{"vocab_size": 217, "layers": 12, "mlp_ratio": 4, "optimizer": "adamw", "max_grad_norm": 0.5}
Rows from block 9, named by matrix and row number. Rows with one number belong to one attention dimension. Each number is 200 + 20 x the weight over its row's rms, rounded and kept within 0 to 999. All counts start at 0. After the name is the row's rms in percent of the matrix's.
# v: attention value (model.blocks.9.attn.v.weight, 256x256), inputs 86-171
# proj: attention output (model.blocks.9.attn.proj.weight, 256x256, transposed), outputs 86-171
v.97,093,174,217,191,213,218,181,175,193,166,216,206,179,175,188,242,232,198,176,225,189,193,172,214,185,179,189,191,216,236,168,192,225,199,189,204,211,230,213,212,207,191,201,194,189,220,179,218,220,206,183,185,200,220,223,214,188,207,198,203,228,197,213,191,210,181,192,227,193,180,193,218,195,193,228,175,215,214,221,213,210,189,179,160,206,165,210
proj.97,090,221,179,193,191,175,172,224,200,199,222,196,182,201,209,166,188,207,220,175,224,201,218,204,191,220,207,218,221,185,208,228,213,201,191,193,197,190,171,181,208,191,220,178,230,193,179,229,189,187,168,187,175,181,190,167,182,227,197,213,163,202,171,176,206,150,181,178,188,176,227,186,196,237,216,201,230,199,180,193,223,216,216,170,220,180,193
v.98,096,193,216,188,210,213,237,231,172,209,219,191,206,231,208,208,211,189,209,196,214,217,204,202,199,177,235,228,181,229,220,213,186,181,211,219,207,208,185,206,229,193,185,212,171,199,236,197,207,237,142,220,206,229,185,205,196,210,178,186,187,179,212,164,189,218,206,209,205,216,232,233,221,193,205,225,221,229,202,187,218,204,190,211,214,200,201
proj.98,094,248,168,218,164,189,171,191,218,213,178,227,226,220,181,212,188,179,204,222,178,204,185,203,192,193,217,196,210,190,192,200,174,207,189,199,189,192,197,177,164,187,210,207,192,230,208,186,173,202,193,197,211,231,177,196,175,214,163,230,199,181,201,214,213,246,225,200,212,198,210,188,195,214,181,219,193,226,185,194,214,182,211,192,190,245,206
v.99,089,170,185,180,189,216,195,186,239,159,186,180,189,207,153,163,203,230,217,220,184,179,220,211,203,179,176,193,177,227,187,202,234,251,218,212,222,186,201,180,204,166,172,194,213,181,170,212,202,176,202,196,200,176,229,153,227,222,209,175,210,226,206,197,191,212,165,184,172,217,203,224,182,224,205,193,215,203,209,189,184,210,192,175,208,222,192
proj.99,084,224,199,214,208,212,198,214,205,209,206,205,217,225,211,193,174,209,185,205,217,193,247,221,192,189,171,198,176,203,204,185,209,208,218,222,179,172,189,194,214,258,169,223,188,195,217,197,189,191,187,223,175,201,195,177,188,208,199,180,206,185,211,224,169,165,225,186,224,211,197,178,208,228,236,169,191,187,188,246,188,188,170,233,208,174,187
v.100,088,166,225,209,222,199,185,226,223,205,203,168,184,179,226,179,193,211,238,228,223,181,180,238,207,225,193,184,206,208,205,176,216,174,218,180,184,198,170,167,173,195,187,169,204,177,180,204,227,258,209,241,171,206,172,184,214,227,210,199,203,215,184,209,171,171,244,214,194,209,224,177,203,188,208,224,194,205,202,208,213,221,220,182,184,190,208
proj.100,085,198,211,186,205,195,143,195,197,176,199,179,215,226,170,207,222,175,201,210,182,162,204,191,211,219,223,183,185,185,162,188,199,224,202,198,225,193,178,227,212,181,196,230,233,203,199,214,198,185,193,210,199,178,199,156,191,215,186,193,182,191,192,209,233,188,177,219,188,232,189,224,214,160,188,186,202,191,214,162,225,191,191,201,210,205,193
v.101,092,159,191,191,194,176,192,184,204,181,223,167,166,180,170,193,207,188,208,196,208,207,220,198,234,196,199,180,179,190,170,194,226,234,196,193,199,205,217,209,178,209,219,195,228,186,209,210,226,151,174,217,224,190,212,206,198,231,218,172,175,215,220,191,195,187,218,179,241,210,158,204,222,233,192,180,203,174,194,174,174,194,228,207,185,214,225
proj.101,097,165,216,183,235,208,167,201,185,211,236,193,198,230,211,230,244,180,155,173,190,170,205,205,203,241,178,219,197,201,185,178,187,205,217,212,200,215,185,197,226,219,192,231,164,182,167,216,232,178,209,225,199,219,182,193,239,184,192,189,208,168,180,186,155,193,222,168,207,216,183,169,192,227,241,204,182,206,218,210,199,188,232,198,226,173,205
v.102,093,197,173,203,191,187,203,171,189,219,180,217,210,188,193,210,178,210,234,213,203,186,213,183,178,230,228,205,205,178,193,207,179,155,234,209,204,187,172,187,191,227,205,201,192,205,226,206,195,207,186,193,219,166,197,190,162,183,214,190,236,210,225,192,166,217,225,226,227,203,222,170,213,201,172,205,207,223,197,206,195,186,175,243,234,177,190
proj.102,096,219,209,213,194,187,183,185,199,222,200,163,180,233,201,242,206,191,229,196,151,226,174,227,236,219,168,179,174,200,195,200,187,192,198,199,166,179,224,218,194,224,213,185,198,228,172,210,229,198,215,171,168,211,169,189,217,185,186,222,207,230,215,173,217,225,186,179,167,185,204,213,225,176,176,209,228,200,227,221,178,195,189,237,212,227,174
v.103,084,193,215,202,230,176,184,196,162,216,207,183,198,199,183,214,243,219,180,213,165,182,178,190,235,216,213,191,197,171,192,233,220,165,202,192,191,209,214,187,180,210,226,184,185,218,173,219,228,175,180,218,164,221,208,231,216,218,190,199,225,224,207,188,176,166,180,186,161,233,194,212,183,204,200,207,213,222,204,204,229,220,213,181,188,174,207
proj.103,079,182,178,225,209,216,201,212,191,178,201,202,213,159,182,205,232,188,228,190,184,211,199,155,215,201,186,210,200,213,230,202,170,189,194,193,218,183,213,204,207,182,208,199,171,206,181,231,210,191,221,186,213,185,187,205,175,205,216,205,202,232,163,205,195,186,213,209,206,165,209,229,214,206,175,178,236,140,159,205,216,192,175,172,206,178,203
v.104,085,184,187,209,167,180,181,225,198,214,166,185,215,225,182,171,204,205,204,181,189,221,188,177,198,191,193,182,196,215,217,190,168,192,220,181,200,195,227,214,233,190,211,180,187,202,211,232,190,196,188,180,202,195,233,175,180,178,171,203,173,206,183,182,195,169,231,177,188,193,183,194,178,238,201,215,193,219,177,218,213,219,220,207,216,212,169
proj.104,082,222,202,177,217,183,203,189,189,184,199,205,177,198,187,204,185,201,172,228,186,206,197,198,193,203,208,203,202,171,177,170,216,204,216,186,259,215,222,197,182,245,181,203,187,192,188,164,233,234,180,222,190,170,193,176,191,172,228,182,173,203,223,174,240,238,227,224,234,206,180,184,172,202,179,225,183,224,193,229,165,178,181,212,193,207,198
v.105,090,182,215,227,225,217,186,196,189,187,235,230,245,170,180,233,182,158,187,231,214,219,212,187,184,197,211,226,177,173,206,174,193,234,183,189,195,206,206,176,211,191,206,196,187,185,229,197,217,162,216,174,222,223,218,226,190,206,209,169,212,197,227,209,179,229,208,203,171,215,217,211,187,185,210,184,186,230,196,219,211,174,205,175,166,180,174
proj.105,087,228,202,219,218,203,175,194,185,224,191,221,213,182,216,175,183,188,211,233,228,185,213,236,197,180,209,165,204,232,199,215,223,199,201,164,233,163,195,210,205,200,179,230,207,204,198,187,176,207,181,191,228,178,183,210,238,209,185,210,206,222,200,220,178,176,183,240,204,198,204,197,174,217,217,187,219,173,231,206,178,201,207,189,193,193,197
v.106,088,236,193,177,203,157,210,195,219,192,239,183,162,198,224,185,184,219,221,222,194,209,237,183,167,182,218,179,177,199,219,202,183,240,174,183,181,194,219,179,185,200,177,179,225,184,228,169,195,193,215,180,206,200,178,180,218,185,223,189,199,221,237,227,195,189,215,190,208,191,204,188,190,184,201,203,194,171,197,181,155,201,208,207,183,198,226
proj.106,094,162,214,217,212,209,191,183,207,199,189,220,180,185,214,214,183,196,198,191,227,200,228,204,203,206,211,224,189,227,234,197,193,192,183,174,175,202,199,192,212,156,173,250,193,206,225,169,174,190,203,225,221,184,177,189,203,230,177,199,221,175,192,176,221,216,185,196,206,220,179,190,206,178,192,192,198,229,183,213,228,213,243,198,187,216,206
v.107,090,215,172,227,221,225,220,180,220,238,179,226,231,180,195,158,198,170,215,223,199,198,179,200,221,202,219,182,194,222,203,202,199,161,206,203,196,236,222,199,200,234,194,179,178,179,212,176,223,247,200,225,191,200,207,186,180,169,186,189,221,188,196,177,181,200,206,234,213,190,244,212,163,180,202,205,200,198,228,211,175,181,195,188,211,235,240
proj.107,088,194,201,222,188,221,188,172,217,217,168,219,241,215,207,189,214,183,217,198,184,180,163,198,206,182,192,212,203,179,202,203,191,226,193,226,199,228,186,173,169,161,205,201,217,203,220,200,178,218,231,203,187,185,218,186,207,218,226,205,180,235,182,186,244,227,206,234,220,239,222,202,181,211,222,226,162,226,216,203,196,208,200,195,192,186,213
v.108,088,193,226,187,161,223,207,208,175,233,241,201,215,197,194,173,151,184,222,192,196,180,176,217,222,218,223,189,198,237,206,229,198,196,176,200,209,224,222,205,204,206,190,247,188,207,232,218,222,199,187,220,218,174,209,247,237,230,198,221,187,218,179,215,166,171,220,160,197,183,185,167,192,169,176,173,203,216,221,230,182,191,194,193,202,230,197
proj.108,087,193,218,192,207,175,178,175,198,207,181,166,207,201,217,229,185,210,176,202,182,203,171,204,196,211,219,221,221,214,199,216,220,190,215,197,194,189,161,162,189,189,179,183,194,216,205,201,177,191,189,202,214,203,175,175,198,219,222,175,202,189,220,173,222,193,169,226,196,165,237,176,217,189,184,236,229,219,214,235,170,193,224,200,195,220,209
v.109,088,206,197,200,217,192,214,184,210,200,208,233,216,213,196,226,206,227,179,233,190,211,201,181,165,210,203,180,166,232,215,212,222,217,193,213,201,174,203,207,213,192,205,203,235,212,212,232,178,180,197,167,239,184,171,170,178,200,218,220,225,200,224,237,229,212,203,213,229,199,191,190,215,194,212,177,179,225,187,194,172,220,201,198,178,204,225
proj.109,086,154,214,214,212,215,209,221,223,181,214,190,167,197,220,187,190,213,193,212,190,176,173,179,227,206,191,212,220,167,184,180,216,191,212,175,190,197,182,220,228,233,214,194,172,204,231,231,192,185,177,170,234,221,200,189,219,208,218,226,199,179,201,206,163,164,191,202,219,165,176,205,212,217,205,196,204,222,212,186,217,202,226,173,229,205,154
v.110,095,205,196,194,165,200,233,205,210,224,230,171,156,207,188,173,197,211,216,234,197,171,164,177,209,175,188,193,176,207,195,215,191,178,186,195,216,231,193,219,176,222,156,217,175,209,217,189,221,213,172,170,182,194,207,208,202,230,203,183,206,188,162,201,212,190,244,162,235,217,191,210,204,210,191,171,189,222,204,174,178,211,202,220,195,201,196
proj.110,097,178,204,194,217,217,148,187,178,189,180,224,206,232,216,214,208,199,235,175,192,219,206,202,194,227,201,219,179,208,201,215,215,214,227,175,186,201,181,180,176,172,172,211,227,203,213,189,232,188,200,231,221,201,149,186,227,179,191,225,188,204,191,213,272,220,191,209,199,199,173,219,208,173,168,217,224,240,193,212,173,206,177,209,177,180,208
v.111,087,183,223,177,178,222,185,190,205,193,214,218,189,186,188,185,227,209,193,191,199,196,197,199,205,156,188,198,222,198,203,201,197,234,179,179,206,190,224,179,197,211,195,200,219,195,171,165,220,252,247,164,216,190,216,165,163,199,192,189,190,203,193,229,216,199,180,222,181,233,192,219,178,202,217,198,219,212,215,171,166,169,208,210,228,202,222
proj.111,093,194,199,234,182,179,230,193,237,198,210,186,173,166,167,190,182,200,195,212,196,222,211,218,205,190,213,227,235,199,203,173,196,208,220,183,196,186,226,218,228,210,218,239,190,168,176,201,198,184,180,220,235,192,226,190,201,185,215,208,215,197,220,190,152,185,212,210,185,221,205,219,174,220,184,177,166,194,206,231,221,200,221,197,161,180,218
v.112,084,209,203,209,226,192,194,210,181,212,182,241,226,238,229,167,169,177,168,184,188,236,204,179,187,219,205,224,239,201,189,168,179,174,222,179,197,191,212,199,222,197,227,170,212,192,190,207,196,170,189,168,185,236,218,205,233,214,197,188,218,188,180,171,229,227,195,245,200,228,191,194,217,195,223,204,169,169,182,170,184,220,204,176,206,206,184
proj.112,085,195,187,208,227,229,207,176,242,220,218,202,216,201,210,201,239,205,229,203,174,226,167,234,193,201,189,226,186,209,218,196,195,166,178,220,194,236,212,186,195,204,216,201,194,186,197,220,198,212,230,188,228,169,214,219,191,233,230,220,221,194,213,188,217,222,215,211,185,178,254,203,179,169,210,191,228,174,162,213,213,217,188,179,226,228,200
v.113,086,237,169,204,222,215,210,225,202,172,200,224,159,179,172,215,201,232,212,230,225,184,194,254,234,192,215,224,241,193,205,185,217,218,182,199,178,179,194,185,187,218,191,187,225,185,205,184,216,200,214,180,194,200,199,197,201,201,232,208,176,214,165,169,226,199,211,208,203,167,212,192,206,184,195,178,233,215,197,181,196,168,180,171,214,194,174
proj.113,083,199,201,179,176,236,195,213,214,201,197,199,170,215,226,187,192,199,203,183,206,188,193,222,183,199,179,175,139,204,207,205,187,201,190,232,250,223,174,212,202,200,178,216,219,210,211,190,195,186,177,249,209,228,161,194,195,216,181,184,240,182,220,193,190,206,209,176,218,238,195,175,183,170,226,170,233,177,210,223,240,218,181,199,161,185,194
v.114,087,169,224,177,226,184,179,193,196,217,193,192,173,227,185,191,227,233,210,213,161,217,198,189,230,189,214,197,169,210,171,182,209,241,186,201,183,195,227,199,177,189,208,207,181,186,234,200,193,183,232,189,210,162,195,149,218,179,191,220,223,183,187,218,218,182,185,201,208,215,150,221,206,207,208,199,222,221,179,219,225,196,227,213,199,216,219
proj.114,084,199,220,190,209,182,184,188,230,188,223,194,175,235,191,190,231,180,182,223,226,198,239,224,206,176,207,160,154,179,199,185,190,205,186,203,239,197,177,183,203,214,192,217,225,190,197,212,220,237,226,216,182,172,211,218,184,166,182,206,205,222,186,195,179,209,238,157,206,196,184,232,202,243,206,190,168,210,245,200,180,221,219,212,218,197,202
v.115,083,187,183,181,180,180,207,190,182,166,234,201,237,148,191,176,171,214,195,211,164,207,226,208,197,203,189,191,183,177,212,190,210,234,210,234,232,222,181,179,225,173,182,189,198,204,197,229,171,185,203,207,187,200,186,193,188,209,182,229,218,196,234,225,176,226,205,182,180,185,213,160,199,216,201,199,213,231,202,210,189,223,221,214,175,199,176
proj.115,084,184,191,192,194,209,202,237,184,209,199,191,171,231,227,220,204,186,179,217,206,204,224,223,194,219,190,176,204,229,224,181,183,183,235,215,188,233,202,175,188,232,213,227,176,189,221,182,191,191,180,205,199,227,173,207,218,173,188,197,201,213,203,227,240,191,177,198,223,215,187,185,175,175,201,213,236,189,203,178,191,189,217,209,198,232,160
v.116,089,178,169,214,182,191,165,188,215,181,158,193,181,219,196,197,206,205,196,221,173,204,185,229,183,190,225,198,212,175,190,191,186,177,234,211,222,236,188,181,218,199,212,209,217,188,217,211,200,216,213,231,185,206,167,217,179,190,190,215,208,184,196,219,210,194,153,199,202,161,227,198,174,222,170,192,185,214,223,205,189,222,176,195,226,203,155
proj.116,086,218,194,186,177,191,219,211,219,209,214,200,198,212,221,179,228,172,192,217,192,221,208,215,193,194,183,200,217,162,197,171,182,165,183,209,172,192,242,192,215,223,232,205,211,240,222,205,215,193,210,169,188,218,186,191,199,189,190,200,175,223,198,250,194,204,214,215,202,184,219,192,219,217,208,185,221,188,185,180,187,184,192,202,229,232,211
v.117,091,201,222,216,218,183,213,176,202,208,211,188,217,177,228,218,241,219,162,178,173,210,189,203,210,211,197,187,179,232,200,202,221,231,224,239,200,191,201,203,217,213,182,172,184,246,218,216,180,173,201,172,210,219,212,208,229,234,209,177,193,223,160,210,180,204,172,195,178,189,216,201,178,243,223,210,218,174,241,183,223,208,207,170,173,217,184
proj.117,088,179,243,189,191,209,231,199,230,204,200,188,210,242,187,236,179,221,200,191,240,208,235,188,190,212,219,192,181,201,221,226,169,175,196,186,195,187,148,185,218,237,164,189,227,214,175,204,183,175,205,200,210,172,206,221,205,206,178,209,185,161,229,219,132,205,188,196,220,182,191,201,169,211,196,200,182,145,183,198,183,199,177,208,218,180,191
v.118,089,215,221,206,192,186,220,188,204,199,164,200,189,191,190,209,231,205,221,232,212,217,190,214,185,223,165,193,205,186,164,198,231,201,236,202,217,212,200,221,166,162,195,194,173,196,193,232,184,199,232,193,226,180,196,208,203,167,215,174,248,236,229,172,187,179,194,226,197,197,213,152,178,231,185,218,200,180,211,218,207,207,190,185,206,175,164
proj.118,091,206,206,216,175,226,205,178,193,209,167,155,194,205,218,206,175,197,187,176,197,189,199,238,228,199,210,194,178,197,209,188,214,173,205,196,181,211,187,216,246,216,180,163,210,213,200,215,220,173,189,186,170,198,209,209,227,217,174,201,189,197,190,228,173,197,182,225,216,209,221,213,185,195,217,210,192,185,231,208,182,218,169,191,200,235,215
v.119,093,205,245,205,227,208,230,221,192,192,234,182,194,174,229,208,200,187,192,237,191,207,171,172,177,209,225,198,165,230,219,215,202,201,231,174,209,182,204,179,193,191,209,210,205,224,225,200,200,219,174,167,226,184,197,211,189,194,203,211,193,207,195,176,182,179,185,202,203,205,206,165,200,197,194,204,197,211,214,199,192,214,232,186,202,213,195
proj.119,095,219,227,183,202,172,196,170,159,222,168,172,201,217,217,243,212,221,212,191,213,184,176,197,196,209,203,176,227,193,202,223,198,194,177,180,198,181,163,170,185,200,172,194,216,172,202,211,195,204,204,181,209,187,186,195,180,182,216,213,211,190,218,168,252,221,194,168,207,175,194,185,170,216,191,186,206,225,173,236,214,162,214,205,162,201,215
v.120,086,226,212,189,193,206,219,230,180,165,216,170,154,197,174,220,204,218,246,247,182,204,222,193,189,202,208,221,219,231,166,236,218,221,196,204,223,185,172,188,182,209,177,208,196,195,204,210,222,220,199,212,225,190,204,201,193,190,209,188,171,206,228,214,196,212,203,161,244,201,191,187,217,211,177,193,242,191,209,209,183,167,184,207,197,171,221
proj.120,090,225,218,209,174,210,166,164,180,168,220,207,205,215,195,219,181,229,152,175,186,187,200,205,171,217,206,198,203,195,221,225,218,194,202,188,195,209,195,183,202,208,168,219,179,197,221,180,195,208,220,182,201,221,176,234,189,230,191,198,213,208,217,162,243,207,192,182,176,215,171,172,184,178,195,217,192,239,182,193,184,185,224,227,171,168,191
v.121,087,207,224,178,178,197,205,185,215,193,227,176,181,210,208,179,189,186,211,204,193,180,206,172,198,195,185,196,219,220,199,217,215,217,213,143,210,207,171,195,166,207,217,224,227,188,214,184,228,217,211,184,237,192,212,169,206,212,188,170,223,200,205,208,185,179,226,187,220,235,173,229,192,214,184,170,164,197,205,170,216,215,229,177,171,191,248
proj.121,089,197,177,187,184,180,151,171,171,202,207,171,174,180,179,198,228,198,179,198,234,204,197,195,211,192,205,224,187,218,220,211,200,221,215,190,240,236,214,176,220,216,162,198,184,198,210,215,223,215,181,196,245,179,214,165,210,227,224,213,205,209,202,161,214,183,223,187,166,197,202,182,180,214,220,190,169,211,183,218,164,183,224,199,203,161,227
v.122,084,165,183,183,220,180,179,173,230,175,172,223,224,218,220,217,177,205,172,194,215,211,219,165,201,177,218,189,228,188,198,215,189,173,200,197,174,193,214,195,228,205,188,191,169,171,183,177,209,192,213,206,219,208,204,211,158,224,214,215,187,197,202,211,189,204,203,180,187,186,194,195,174,212,219,212,172,168,156,192,196,249,182,180,213,228,219
proj.122,084,192,168,171,213,199,221,220,238,181,169,238,186,197,182,194,219,173,185,223,163,176,181,196,194,171,219,217,183,185,219,160,179,224,186,213,203,177,231,210,177,179,209,176,217,210,217,197,186,185,209,218,185,173,225,211,203,190,242,214,184,204,198,190,164,166,198,176,223,179,212,206,210,217,186,192,200,205,228,188,220,218,191,155,223,171,219
v.123,098,231,200,188,196,194,225,214,175,214,174,200,174,201,224,212,187,187,223,208,180,209,190,216,190,193,182,218,183,179,201,229,157,208,200,212,222,226,197,191,175,206,240,205,178,182,224,192,188,238,177,225,192,220,192,222,217,171,191,188,232,197,185,186,193,174,210,214,181,206,236,226,201,184,227,224,202,187,223,200,204,187,202,203,224,158,211
proj.123,097,191,230,211,182,220,162,190,162,210,184,204,209,210,197,201,195,173,234,227,182,218,176,198,175,203,220,209,172,228,201,200,204,189,200,188,221,238,167,163,169,180,196,166,227,227,178,177,197,206,185,196,208,226,212,180,180,196,160,207,164,211,209,185,277,199,223,190,212,235,187,202,182,172,166,210,217,220,199,189,223,207,212,212,196,202,185
v.124,088,232,206,183,218,222,180,232,247,199,178,231,207,209,166,201,205,206,220,187,170,198,198,177,176,207,190,174,166,162,178,215,242,229,175,213,211,208,207,224,211,185,189,193,200,188,201,195,196,214,231,221,219,175,195,186,198,228,177,179,213,210,216,236,216,200,195,204,200,209,183,185,195,222,222,218,208,192,223,189,202,184,217,189,201,200,192
proj.124,083,170,203,233,194,209,209,218,229,197,180,193,183,205,210,188,233,165,179,198,223,217,191,185,205,200,191,192,194,195,202,174,239,199,223,216,240,207,208,189,181,211,190,227,187,194,224,160,221,190,204,227,194,185,176,203,218,180,176,206,204,156,174,218,176,220,217,215,193,176,180,208,187,234,185,171,181,197,202,189,192,229,201,207,201,209,222
v.125,089,230,214,186,205,194,205,226,220,209,224,172,169,232,206,180,179,180,230,229,229,201,236,194,203,189,175,184,174,184,204,200,211,213,209,210,216,165,180,189,228,167,193,196,185,225,205,182,167,193,226,195,209,179,187,171,225,199,209,179,178,214,185,213,206,226,219,166,224,190,195,172,226,231,221,175,214,220,171,239,163,192,218,193,167,210,191
proj.125,093,212,221,179,202,194,186,205,186,216,237,174,174,226,216,242,192,195,194,187,191,204,227,183,220,196,193,185,188,177,195,176,191,169,198,185,184,215,201,226,195,223,215,239,188,223,210,202,236,195,187,181,214,184,210,239,198,185,198,214,210,199,177,179,160,188,202,206,211,166,171,203,223,212,215,198,199,241,238,206,199,217,218,226,201,208,214
v.126,091,237,199,217,223,188,211,211,204,230,184,225,237,206,219,193,174,195,189,205,180,171,208,187,211,204,244,182,226,183,192,192,187,187,183,204,222,186,174,209,160,244,237,217,152,228,175,203,180,212,172,227,177,198,191,237,187,196,167,167,194,228,189,200,195,228,187,230,218,168,230,213,179,192,169,195,201,194,209,178,199,179,212,214,218,195,171
proj.126,087,224,222,203,192,191,202,224,173,169,209,191,191,205,224,224,182,186,182,183,156,183,177,195,227,189,180,205,172,210,216,209,171,217,209,199,209,190,203,204,210,188,220,181,212,215,192,183,168,219,181,215,206,193,166,212,188,202,167,226,226,202,213,191,268,245,186,212,231,220,232,177,202,213,215,217,204,186,200,179,178,206,221,206,206,206,210
v.127,086,200,238,207,211,197,208,207,190,195,171,209,220,168,191,231,187,153,215,188,182,196,225,186,205,208,170,167,186,197,201,204,222,202,217,187,221,225,220,178,200,187,193,188,208,169,194,205,215,209,225,194,194,212,201,181,191,201,193,189,244,206,186,211,178,200,229,228,194,183,179,182,183,239,208,185,202,194,183,205,234,172,182,200,179,206,238
proj.127,083,215,220,182,199,174,196,169,172,203,223,212,239,192,198,185,175,197,198,173,234,208,205,217,206,220,228,171,196,164,189,236,223,209,181,221,205,178,187,195,240,237,228,155,180,200,187,226,246,212,228,230,190,195,253,220,191,215,242,193,177,200,200,199,196,159,191,191,230,205,221,173,167,221,186,207,208,205,220,189,187,193,171,197,191,185,214
v.128,112,216,197,196,206,216,223,200,224,181,222,184,207,208,178,230,213,198,200,206,226,197,212,177,228,211,208,201,165,218,203,229,177,216,152,202,221,221,218,189,225,194,212,192,201,216,194,203,216,198,237,162,192,178,194,229,206,199,191,169,192,178,235,240,173,184,216,227,172,202,226,165,231,194,179,186,229,212,181,204,195,187,204,196,175,230,220
proj.128,116,222,185,209,237,211,185,215,210,188,202,172,195,210,175,177,186,213,187,214,236,176,202,200,232,228,192,167,177,224,199,199,214,168,205,222,193,221,224,209,225,236,216,249,200,199,189,217,194,189,212,204,203,190,215,235,212,227,200,197,215,186,234,200,238,225,210,191,202,194,204,180,196,217,208,217,165,211,170,187,176,214,221,168,191,220,186
v.129,096,185,206,189,201,198,183,172,193,149,190,185,190,172,152,220,250,201,234,186,199,180,232,176,187,190,173,214,166,185,206,181,185,194,175,186,191,175,175,178,195,185,177,182,221,213,179,190,168,209,188,173,217,229,199,201,221,181,214,216,199,192,192,214,200,188,222,227,189,211,168,151,215,194,187,199,198,189,212,210,214,170,191,190,204,164,182
proj.129,094,253,222,200,154,191,197,199,206,204,182,174,187,177,179,206,169,211,212,204,217,188,230,180,170,180,233,195,199,204,185,185,209,191,224,182,171,194,217,191,169,190,196,221,205,200,197,202,211,189,222,228,188,181,197,174,173,187,205,216,196,212,189,200,215,170,188,197,191,221,236,164,178,186,199,177,208,207,212,218,195,197,190,193,228,187,163
v.130,101,195,175,187,199,170,163,189,196,171,224,189,202,189,191,234,173,192,202,191,209,185,196,200,187,171,184,223,167,211,213,191,212,190,198,173,166,192,195,206,173,183,185,220,208,172,205,173,214,230,195,201,189,165,254,223,192,180,237,172,168,208,206,228,181,176,190,175,218,195,215,205,204,198,207,226,212,202,221,175,217,162,223,210,191,203,215
proj.130,101,211,198,181,192,201,198,197,215,209,174,182,180,191,211,224,207,207,207,183,232,208,205,186,220,226,214,232,201,229,187,200,220,186,185,207,201,212,168,186,217,203,179,170,194,216,201,185,178,182,215,176,215,223,227,165,198,217,210,194,207,204,206,185,207,180,229,193,214,255,179,207,194,225,174,205,199,178,220,190,216,190,222,205,224,196,214
v.131,103,219,186,199,202,215,186,198,225,210,223,193,196,202,200,185,203,234,255,209,221,192,205,178,192,183,187,182,214,193,189,165,195,199,221,219,190,203,218,172,239,189,205,225,197,222,213,206,154,241,169,204,192,168,192,225,222,184,181,230,208,192,169,201,230,179,197,196,210,218,194,217,200,244,177,210,212,196,186,222,170,185,187,172,180,190,182
proj.131,103,172,201,198,200,180,193,220,173,203,191,198,201,204,209,169,243,237,194,171,214,181,230,197,246,172,182,196,235,176,189,150,188,200,184,218,157,202,197,204,202,243,222,186,196,183,216,180,181,205,179,182,172,200,188,224,230,222,186,163,222,204,189,182,228,231,189,189,194,204,216,179,217,211,251,217,208,220,188,181,173,193,197,219,185,183,213
v.132,095,218,217,197,206,179,191,205,179,132,189,222,195,199,182,213,193,177,209,186,185,227,167,178,161,210,199,181,228,162,204,168,217,193,221,213,193,195,245,212,161,210,214,189,175,179,205,194,181,228,228,182,197,239,216,203,173,221,235,243,184,230,218,211,201,221,207,222,195,228,176,176,202,218,175,204,192,219,180,190,208,158,211,191,213,161,219
proj.132,091,190,223,202,173,167,216,185,197,201,200,195,195,194,226,252,179,195,207,212,192,185,194,226,194,221,200,231,178,192,215,228,181,185,175,206,222,156,172,195,216,172,178,166,205,165,197,213,194,180,213,214,181,236,195,182,198,181,213,213,193,209,188,221,206,171,172,208,212,226,191,227,154,206,211,188,228,192,244,220,192,171,232,192,228,172,195
v.133,113,187,196,220,176,195,209,181,196,241,202,181,196,211,191,132,189,229,171,217,219,178,226,188,203,200,213,210,188,208,202,219,192,186,218,202,192,221,205,235,187,199,200,220,200,176,162,160,234,230,190,212,199,218,177,160,213,220,172,217,174,207,212,209,213,203,207,202,237,200,221,197,196,184,200,199,157,172,227,165,201,228,172,193,236,204,181
proj.133,110,155,195,196,202,211,167,182,225,214,171,200,191,215,187,190,195,212,219,194,171,181,212,192,194,178,193,232,187,201,202,226,206,196,202,225,221,232,216,213,217,194,210,177,217,175,228,227,241,211,187,238,182,231,210,147,230,190,208,202,179,176,165,187,179,192,208,223,185,173,210,185,217,221,204,199,169,176,172,168,201,221,219,195,204,217,227
v.134,110,194,199,189,218,207,188,229,179,226,198,225,203,176,170,168,195,201,195,215,198,220,222,181,197,193,165,214,232,185,204,198,198,236,219,164,229,210,226,176,177,165,191,211,195,204,180,222,225,162,213,211,217,210,187,208,232,214,221,229,198,186,156,163,194,193,190,203,238,174,168,197,195,184,192,198,220,195,213,179,200,214,201,218,221,161,173
proj.134,108,187,234,221,175,211,185,217,175,176,225,193,202,208,211,214,195,192,195,196,172,200,226,205,201,175,178,208,219,181,188,230,207,219,233,220,200,191,171,199,174,202,172,217,231,174,191,203,212,187,198,194,180,172,185,202,185,215,196,177,185,221,156,227,208,180,173,180,226,154,187,173,194,185,220,186,239,225,219,206,202,226,206,191,208,207,200
v.135,115,241,230,200,182,203,217,185,192,202,168,160,236,214,179,196,216,221,192,189,218,206,169,193,185,190,183,206,191,200,215,216,190,235,186,229,183,218,169,173,219,201,176,220,183,183,198,205,187,206,209,207,221,209,239,175,186,182,188,184,205,195,205,231,173,222,226,236,173,178,200,212,222,174,201,218,195,224,169,203,172,214,192,188,212,219,193
proj.135,110,211,205,210,214,200,208,173,201,194,208,175,208,230,184,168,192,193,238,197,201,194,165,200,222,232,216,175,162,222,191,246,238,181,190,213,189,221,223,182,229,177,211,248,171,231,179,181,195,234,204,225,198,204,208,178,192,206,181,230,190,184,216,187,205,217,202,213,218,223,221,187,191,199,227,213,212,225,167,186,171,178,194,221,171,207,218
v.136,114,181,224,180,196,165,195,170,190,187,225,185,207,182,182,190,211,178,162,219,212,204,205,192,225,169,200,167,191,222,172,210,223,217,181,214,165,202,204,231,203,199,236,220,182,203,177,181,210,227,218,197,217,205,198,168,226,193,182,166,190,167,231,184,197,198,259,215,211,241,222,224,183,199,181,200,204,192,191,162,197,189,184,178,189,196,189
proj.136,107,162,187,220,192,180,196,174,212,155,201,178,247,212,173,208,169,213,171,213,208,163,175,195,191,168,224,211,146,194,184,215,206,207,220,193,205,232,185,208,239,171,203,222,229,200,167,238,204,158,195,185,217,169,213,178,224,186,222,226,210,180,194,193,216,217,239,180,200,208,221,172,200,191,194,216,190,195,210,191,189,213,187,177,192,194,202